From a checkpoint of a small self-supervised image encoder: soap at rate 0.0021.
Rows from block 4 of a small self-supervised image encoder, named by matrix and row number. Each number is 128 + 32 x the weight over its row's rms, rounded and kept within 0 to 255. All counts start at 0. After the name is the row's rms in percent of the matrix's.
After each channel's rows are labels from the 100 images, of 14848, where the channel reaches its highest value: "strongest on" is what is common among them. Only what is clearly more common there than usual is listed. The data: fractals drawn by 1,000 iterated function systems, in grey. In brackets: how many of the 100, against the usual share in percent.
# conv1: bottleneck pointwise conv (model.blocks.5.conv1.weight, 96x80x1x1), inputs 40-79

conv1.49 085 [154 159 100 140  94 141  22 120 153 166 113 112  88 120 139 109  99  97 144 165 150 119  92 101 144  83 121 144 161 126 113 112 122  53  93 158 138 106  77 152]
strongest on: dark on light (89 vs 30.8); dense (29 vs 9.7)

conv1.87 078 [113 109 172 147 142  61 119  95 132 164 129 198  76 146 146 160 146  91  93 118  89 133 121 133 144 129 110 154 181  78 123 124  86  63 118 148 127  77 124 103]
strongest on: dark on light (97 vs 30.8)

conv1.11 109 [ 91 109  80 158 143 156 123 125 154 117 136 114 147 132 160 127 112 139 165 113 155 121 145 157  81 152 119 102 156 116 126 203 158  96 123 125 140 158  72 163]
strongest on: dark on light (88 vs 30.8)

conv1.91 089 [169 125 137 135  38 104 119 143 141 130 127  96 153 142 143 100 127  99  85 136 128 144  88 146  67 179 142 169 150 114 156 132 142 163 116  81 149 143 157 103]
strongest on: dark on light (63 vs 30.8)

conv1.5 101 [170 100 121 117 100  97  92 159 201 151 122  78 118  89 130  98  77 136 139 100 112 123 116 130 112  55 150 175 109 130 161 169 164  82 103 196 128 127 146 103]
strongest on: dark on light (81 vs 30.8); dense (32 vs 9.7)

conv1.25 073 [125 141 151  99 116  37 145  74 126 148 119 106 172 177 121 146  63 129 166 125  91  77 140 137  51 161  98 131  86 153 168 135  72 155  57 162 186 149 145 120]
strongest on: dark on light (82 vs 30.8); dense (30 vs 9.7)

conv1.36 108 [161 105 103 148 104 107  91  82 128  80 191 125 153 140 131 120 113 135 152  81  76 177 199 127 127 146 143  89 182  91 132 110 134 134 142 112 103  92 121 102]
strongest on: dark on light (100 vs 30.8); dense (25 vs 9.7)

conv1.50 091 [113 138 131  99 112 159 143 123 128 135 113  84 113 174 110  41 135  96  88 112  81 147 136 100 119 138 119 107 159 146  86 128 143  88 213 115 137  89 196 118]
strongest on: dense (36 vs 9.7)

conv1.14 090 [160 165 150  79 123 150 106 154 144  95 126 172 144 128  91 133 196  85 100  89 154 104  70 112 129 130  84 133  90 175 176 131 128  76 103 169 106 193 133 189]
strongest on: three maps (54 vs 25.3)

conv1.24 122 [127  87 120 114 145 122 166 115 160 177 117 157 136 135 149 117 189 158 152 125  95 103  86  90  97 112 166 157 148 140 166  98 104 184 113  95 139 155 144 107]
strongest on: dark on light (68 vs 30.8)

conv1.29 086 [147  90  95 120 159  70 187  97 162 114 187  80 110 122 125 164  78 110 158 114 128 148 149 131 107  90 122 151 140 103 103 174 145 152 150 143 116 113 103 144]
strongest on: dark on light (100 vs 30.8); dense (28 vs 9.7)